A small masked image model, trained from scratch.
Model: 64-pixel images, arch vit, norm layernorm, moe top_k, num experts 8, patch size [8, 8], layers 12, width 256.
Training: soap at rate 0.0025, 10400 steps, batches of 384.
Data: trained on streak pictures of flow and ridge fields, 20.5 epochs.
Rows from block 7 of a small masked image model, named by matrix and row number. Rows with one number within an expert belong to one neuron, the router's apart. Each number is 500 + 40 x the weight over its row's rms, rounded and kept within 0 to 999. All counts start at 0. Numbers have three digits each.
After each expert's rows are labels from the 100 images, of 14848, where the router gives the expert most weight on average: "responds to" is what is common among them. Only what is clearly more common there than usual is listed. The data: streak pictures of flow and ridge fields.
# router: router (model.blocks.7.mlp.router.weight, 8x256, trained with AdamW), inputs 0-127
# up: expert up (model.blocks.7.mlp.up, 8x256x256), inputs 0-127
# down: expert down (model.blocks.7.mlp.down, 8x256x256, transposed), outputs 0-127

# expert 0
router.0:481450506532527585489583592492447524513480493426527512543523544438482504484494479498564568528501469451490607464482509514544477525472509550413487509503465421480526519516474483460531535445469479446424464565492410564444555497511479541518425509434544527545538562512517474494480472535502476508570523518494545473479469496485390492495470535518486506501559586533418412442515470517517472508517
up.5:471474547544493548523443516482462448552456510516511487446497482535507483493507412587557541497526522428422538462458556541571527565517484585501480513594476552515422508490570519531554471518479548431528459502576498500455476533564409551521598505501449472514541530459465477468492475521534493482449518452577509548497451494492521524472542490518445505523532489525437515479541515458494521421483
down.5:501459483484523499457525539519532503484548483513490447551601529464541500564505467497460530500450483500542533468525452501469536505494537498534562481420446518478407479507436498463474522572531475513494482433530467524470494507493441527490440505431549501435456404541483465531515553549505471493487510496557562514552528475521460559488599480528553442514603521452523493463529471550589478565537
up.6:569481422485465483473519493484574462541465513513507525491460491444530468428579545493488522542477501478446417463471495540541510465494506424512523515453547478519502504476505514504436469508527503531445465574520488467504540423566496513502511561465509495494472542446492470479495453478488458479397516493453561543476486524528382522444501463521546443504485539471530505456530485468445437503523
down.6:476490479398504474514491472397507482529481496586553542515504426535534477518474464423487471498494532481543531514485475472423466510448505490521418537531550522551504503467439575543493429484517494498523505537515585445528511425502511480505495510487556464460448477521493540518503462493499522497450515446490483511458509598550607513459423568514493511391438426445521593460527535444471475537490
responds to: parallel

# expert 6
router.6:512492533451490550436439524449559502477451529502534508501470453568536554482526527539500532476510460524440474545396478428475501534446517491460515538487585511521524444531451448466503442488487538541437513489460421470513473416522521465500506472453504469498544497546560481572429569526519532499533533486561526449438425491523498512499487506500492421514533499508508498474522471460512436574491
up.5:536518518511445468526474495538491524527501515537517485538515526522418511550506579638524604511433528562496458495456528480521500437501516522545513535475579499488498538559457493553521401551490483524443459553487482465531553489440493508537531585474461462558501564441538508493493580445501530499508498511473510476462431454433445474538473549470550523482456495591490477488490469478500433505496
down.5:485465507524617495474495596459476507577424455475529506432547447511616547468447437518461501467569413473489451529486480467483516518579540553469497505515469549501499382483498490454496497470532575508545545511457477544502453454533516487501470454438467590460568451531514479494484488559583504545459466558508492471545548439492481567456482528483476484479519507502594538464454546489487532533480
up.6:455518494514457484404440473517506564543486460549438457575484557476495537407468536500516509506419473481488502522479539460519488512442557485501495469445486538517517491516492454523509500521502459591459465603515516404481536456524456527538493517528492486486568546466478485513468492464491462482558523472531542407507484473496500435547598434494405480489539556528539509540620465459489541447473
down.6:497502392488528501498516472503508420547482471510486499509512517497524486547443463445531477528518514517528497459466529442476508470514485556549480507523497511429461549437489540494477536497482444515453610511524498508467519463568586551514509501476486502455493478581472463468513520470493500528397525494554530509522447498511521528476490587509602515433418506450468504409471566555546535489538
responds to: parallel

# expert 1
router.1:386472520508521474488541554478531485484541465561546489485529547500475436488600475522532437449625553472630502504553585497493446522547504528499460513463507545498566487542573531463422483508511471507455500482508532470595532489483521454530494540588490521508515462439424531502547484476541463457482461572450444500517544504512563516426481569520530495459485466515546455556460497459516493494459
up.5:424537489508538572535476468473528509463461502543505534480469515473541454447534506569541479509484501513559534500451506519553515540525503457512540511470469594556555467460508475485527537505528546481533589500510454394434569515511493570501559536464538494430521453501539510543580531477466496483540512586467528496509473522431495502473462502519445485526540523510529491498425511517552486514563
down.5:503593472556511428484590509439524497544470502453540461526552540441539533487486510510488518524516464517499485547497516476526480494441519490517459558534519522521499439519529479482487524457531503482499457470531502526502594481489552533512428484513517506510416410442433395498457447582458457470466440500450484485529492579568553526521458542463549460444585432524528540416498513435504500519482
up.6:448564568465423521510551558514476473517490492452490487495473531504527519531462591496499455566459557461528480476409507531533531516456462484463522541518519513501506500556496523543462504439371470515526605457525538523498339562439507560494533567504492510523461541528516451529511525544488530521500548477437554485496496547546598486507475482514530477462421488445477524533476584468462516487479
down.6:519523470545527487562521550565490454483475490500619542501431545529498485474502483446505546449545450496544472496489526525435559503568486492542442624506467533515495510500482497469584510511486412577484499492443455486519579446535543466465485567516478471473485498530494534514465484542576502445481488516490494449445487491439470549550538499470472570537531514464551485518547479509527644501453
responds to: parallel

# expert 7
router.7:476457482491500443556501489538470463478527463589495448552522512495480476475533456509462538493486554438451512518567420468443493501572544406471502567520570482475467489440546477521466471512496542513440528510506490551562563502481520488509503528494504560546561480570531512515555510598566549466516563518500504508558503480541541454486457465450505523554465504472547515500536480487513478488480
up.5:507525468490539444435491499407523506587498538490454508568481488449483507533532481452528498569470517489518575512524461490477532473477474505543417452551508459485505508575458485583513499538504607411553454449531477473526380544489544544557489524542463520506522562522481515534484420467470505473475543534446461452505448509502446509491511520525536555560449496469554490513427421539476525497481
down.5:475521463486462464519491464523528519498467557450598507548525555515527513499538511469504462537537534482445483509536516494483500500515433501525485560516577489496485506510485427451553456504476483554473511421518442510501580516526539472535511499481452564475502550518490575439481471469511504438549480471439544474493457440521494491555482489517439519476443519471454470501498483557451494533404
up.6:490498486473483567514481561531524574459474439536491508484468495419449518541507570465495531492472415492514443437461598546513541526501578465551536581539555471561492455476479552535563455496502474517526427529527447517475495521470498487502488578490486563521510524526397515506538452418511507475531534472569544483516545509562500515410498464432471535544507504467508543392459557506522492476538
down.6:519475446389538395453496575553508501501466487523505517489520426479434522467471534510532515501558568462501510530509534500524434504447477543542484524499485541508483512491494518446447520469461466433444520513575537568479532545518454413440530555510558479471504576438486501575515514547544476521480482509611554522548478489554498557491492499464498541571486413518479555487507454541513419508516
responds to: parallel

# expert 3
router.3:469538526498516471516493482422514449516570513494505545567478531539485510501506506555524517600401431506488515594405526527501506424573465533514489514563568438444492504556559484524486408555504495499531492472543475505479458543488438500484494459534489505520496507539497451480527505495565486494516466463492581459495405519493485505554525530493479597493498482506456556551485616370565556552512
up.5:483502557485471538434476558542450493487556528429506459493518464481562465452478527524478548437491517502538446489447462416422506471487523487606458532434484493557444516501481465551520516541508453457516492410468492524541515464511481541497459527485529471521544513455500460489433425558462504500471476501517520481546448466410448487536430487497452531537497491456515467555583504475483413545506
down.5:496453474483500564535409436468544523411452468521485500491452512487495532527470395523551452561483507500487439424493517519521494510523509512407439489506529511512545504470527523478532497419470473483494456472542544530451483528507459499453474429560458481549497498555517569518610469417504466528411442501541433414468576549512548504454494518474511465517455460519553558460454463514563553467607
up.6:508547467573531490492563552495533493531449456492492471460477541519614502444552439515594494489470535469490530541524492523504501514502539478439485445530526497499530440503527558487566490474462488513562478504466480417565507508454427505453454536549520450492500508441551490463422522518418542493529486494537487445483516533431599504526547509461442448527485489490465494484409524492469450511501
down.6:571474473466507514506545577426481441526531472543549535484427518558485460500447470516447562497455531457574488505509455447488476416549512464565519493482562482504471500493481554510520557523494507458524597491546474552557462561515547539482455507475541452470484502487527486573497482544469545544556558499560450451486406484556470536521533541511480569502476498529557451513521539525524515521432
responds to: parallel; high contrast

# expert 4
router.4:457503532498485514515564518552479444521438444556522492497568496478481495445535523457505435507478564547476455538467476431503512503533525486473556450459519492524472483419485455476523491497482446471514508504499489503504479546568501505503474474516492559530489485491536492489505464509539471527472449563487501565473502511440555506513530529475515493440497459458532472483483541481505520461475
up.5:534489439490472468479520474494501483453464561456527548498547507463487536542509520477460497541482525540490480522497563464479523609423537457497575474557480610469464555468454537511516561514493526495459447518442388577473533461591528534489473571565473482519511502528539484511449508409511570490496535518525514491491428445519461576537526413529476500542487470519492483516555529441482508508485
down.5:555526512589529504493450410455514460446492483495473505485475496513573535444556579579475468474487425543532490523509534509472478508550541512484549476583503592502535494457493471535458465532472565510512477527451408498473447494525505526517466547549530458474507494465465474474562444519466500472520584456477471475466467504517497494489460522474475494460468400494461517425462439482566464533460
up.6:454550473553543480462493538484554522509473474498510539498621570544474447470596473493472553502468448531479536483515491505540459555442463558526542567517498496404511503464522434536481507546551459464489536524484475473538431503461485485477427493423478568459486512544532482529550438499424465453551524522517478522433465495449479459499541486538460541507466535421501563481480463500504575514538
down.6:540488472548482454527517526569469500505511568560469493439505449449532543534446486445518491489505499534507489493498543556495459486523524458576535499576532484542456453526520505512532550455492465556514449493443478481425463527508460521547496526542407524432568475504511517463507553541524444498549507459453482433541544482507471472535441557460475434445434486519515483504543471497547479571450
responds to: parallel

# expert 5
router.5:606474516448500530526498474427556523533517514556475538498529508484496477424451530482554477484516500490544529516475462487503422557446496574486482571490491531464528496444555531518488522496513486505498509440448448454520461518538575470527512532448441497468461479476468453532422448486450531573437500517498448438514562535478526482502503502455459492505513506535466433512421475517487552522551
up.5:465499559444431490476435544564539589511397466492580533541517434506465422474546556532485493491508501490466524539494494487498515456550460527479524490532559557452486472490452460513546503519521517526500474409522628464479533500446470458516565541469499481506544470483498519450505452523528528493481491504464440509605478537531528501435445447479459514552557534442490537484475485536521517537448
down.5:519432432505509522509511466521486499540518537565458459500506509482508438527566567469563492558462515511460522543500509513514478475514430475469521497446523418532434534509513485467450476524537518500503531539548534413449468544468483491530467485502632573486519567473473510477528439458548521535493495499532557516488528558454517490540440524452482453542509411475519474510459558530493437376521
up.6:472492517530496452552511504473492502423486513485527494492468509440487477504523496506452444531446458526473530486525497535442406431480560496443599512514579534473534476545442602498416565500455494532558465510485478484547468557502485429506461528526540445512480534521519565478537546462468494525527487567479438461476562504444511494533524470543574502503447508530469507563564508563500523491507
down.6:493494501555561485491428563531535528524418454529503451492486466535511512515505548490491505473499487562465567552492453497512541509479492472520492533553496512539483518549484444523500548446450492476441540484450481458464465578525461493535536458531438553471517524472495517536520456559456459480463485454503587483417487465438514578422494548419455470468530462499504490478456472490520409547520
responds to: parallel

# expert 2
router.2:474436535523519528546470508492466542510507482549478530517526521506476423572472505469492456517477586497486525464553419444548519519487443560473473476508545450512502497557468452489494491437513451525476482489462495511446467511493510411581472470618543484523530485506547542569559542468502527421453454441463554546513516429541562462452493469564489460470451468550431522518516437460580452512471
up.5:497481513477492430492492520526523489473509472469511427534531511532480499580475564514459580559526459515495507505386490524541480478538520515464458422466514397490470544493503433462576512514552476524447502508449514531438546532479481517466477537508481466541518563478448516507523509555522491438488530474471449492487520439506499449461453460534525440503537466452519507565532541480542500541550
down.5:482580497472535521493549469474442442440474450539511523511441542537524561437500495524507441419541546585494462505597528435507510512485461565478537445462618451569581514518458499514501459451451541492555541532506485497560526491484484491484474476523551519509537550405514440556449510510516567457423550525496465518570492470525439473566505479517468504507491495526491461436472473505503448512490
up.6:435518471489543507478402524544494565501498472508515394503478490538433535516514529474510544472436555495455567491488524520530476565522471483487503521550539463528536473536515511489498526467543532487483536460477526509498552512467496422423447516506471493440481535527423476465527497522438547482538465547498455580480393479494455508497478491449515534542541518505590477494533491455452499509504
down.6:528478454492493484467454480480466486496502512454510569523460539516553457439492477534485504452511503523544507512547490516511506493481509575591487495454469501486482485473490435562514513569516476570447503501498512498520546392512489564554502472508443517501503526498512470453484493456486521522522489536501549481484549534495535557531536517506450466482532537517474461439442436451523491433589
responds to: turbulent; parallel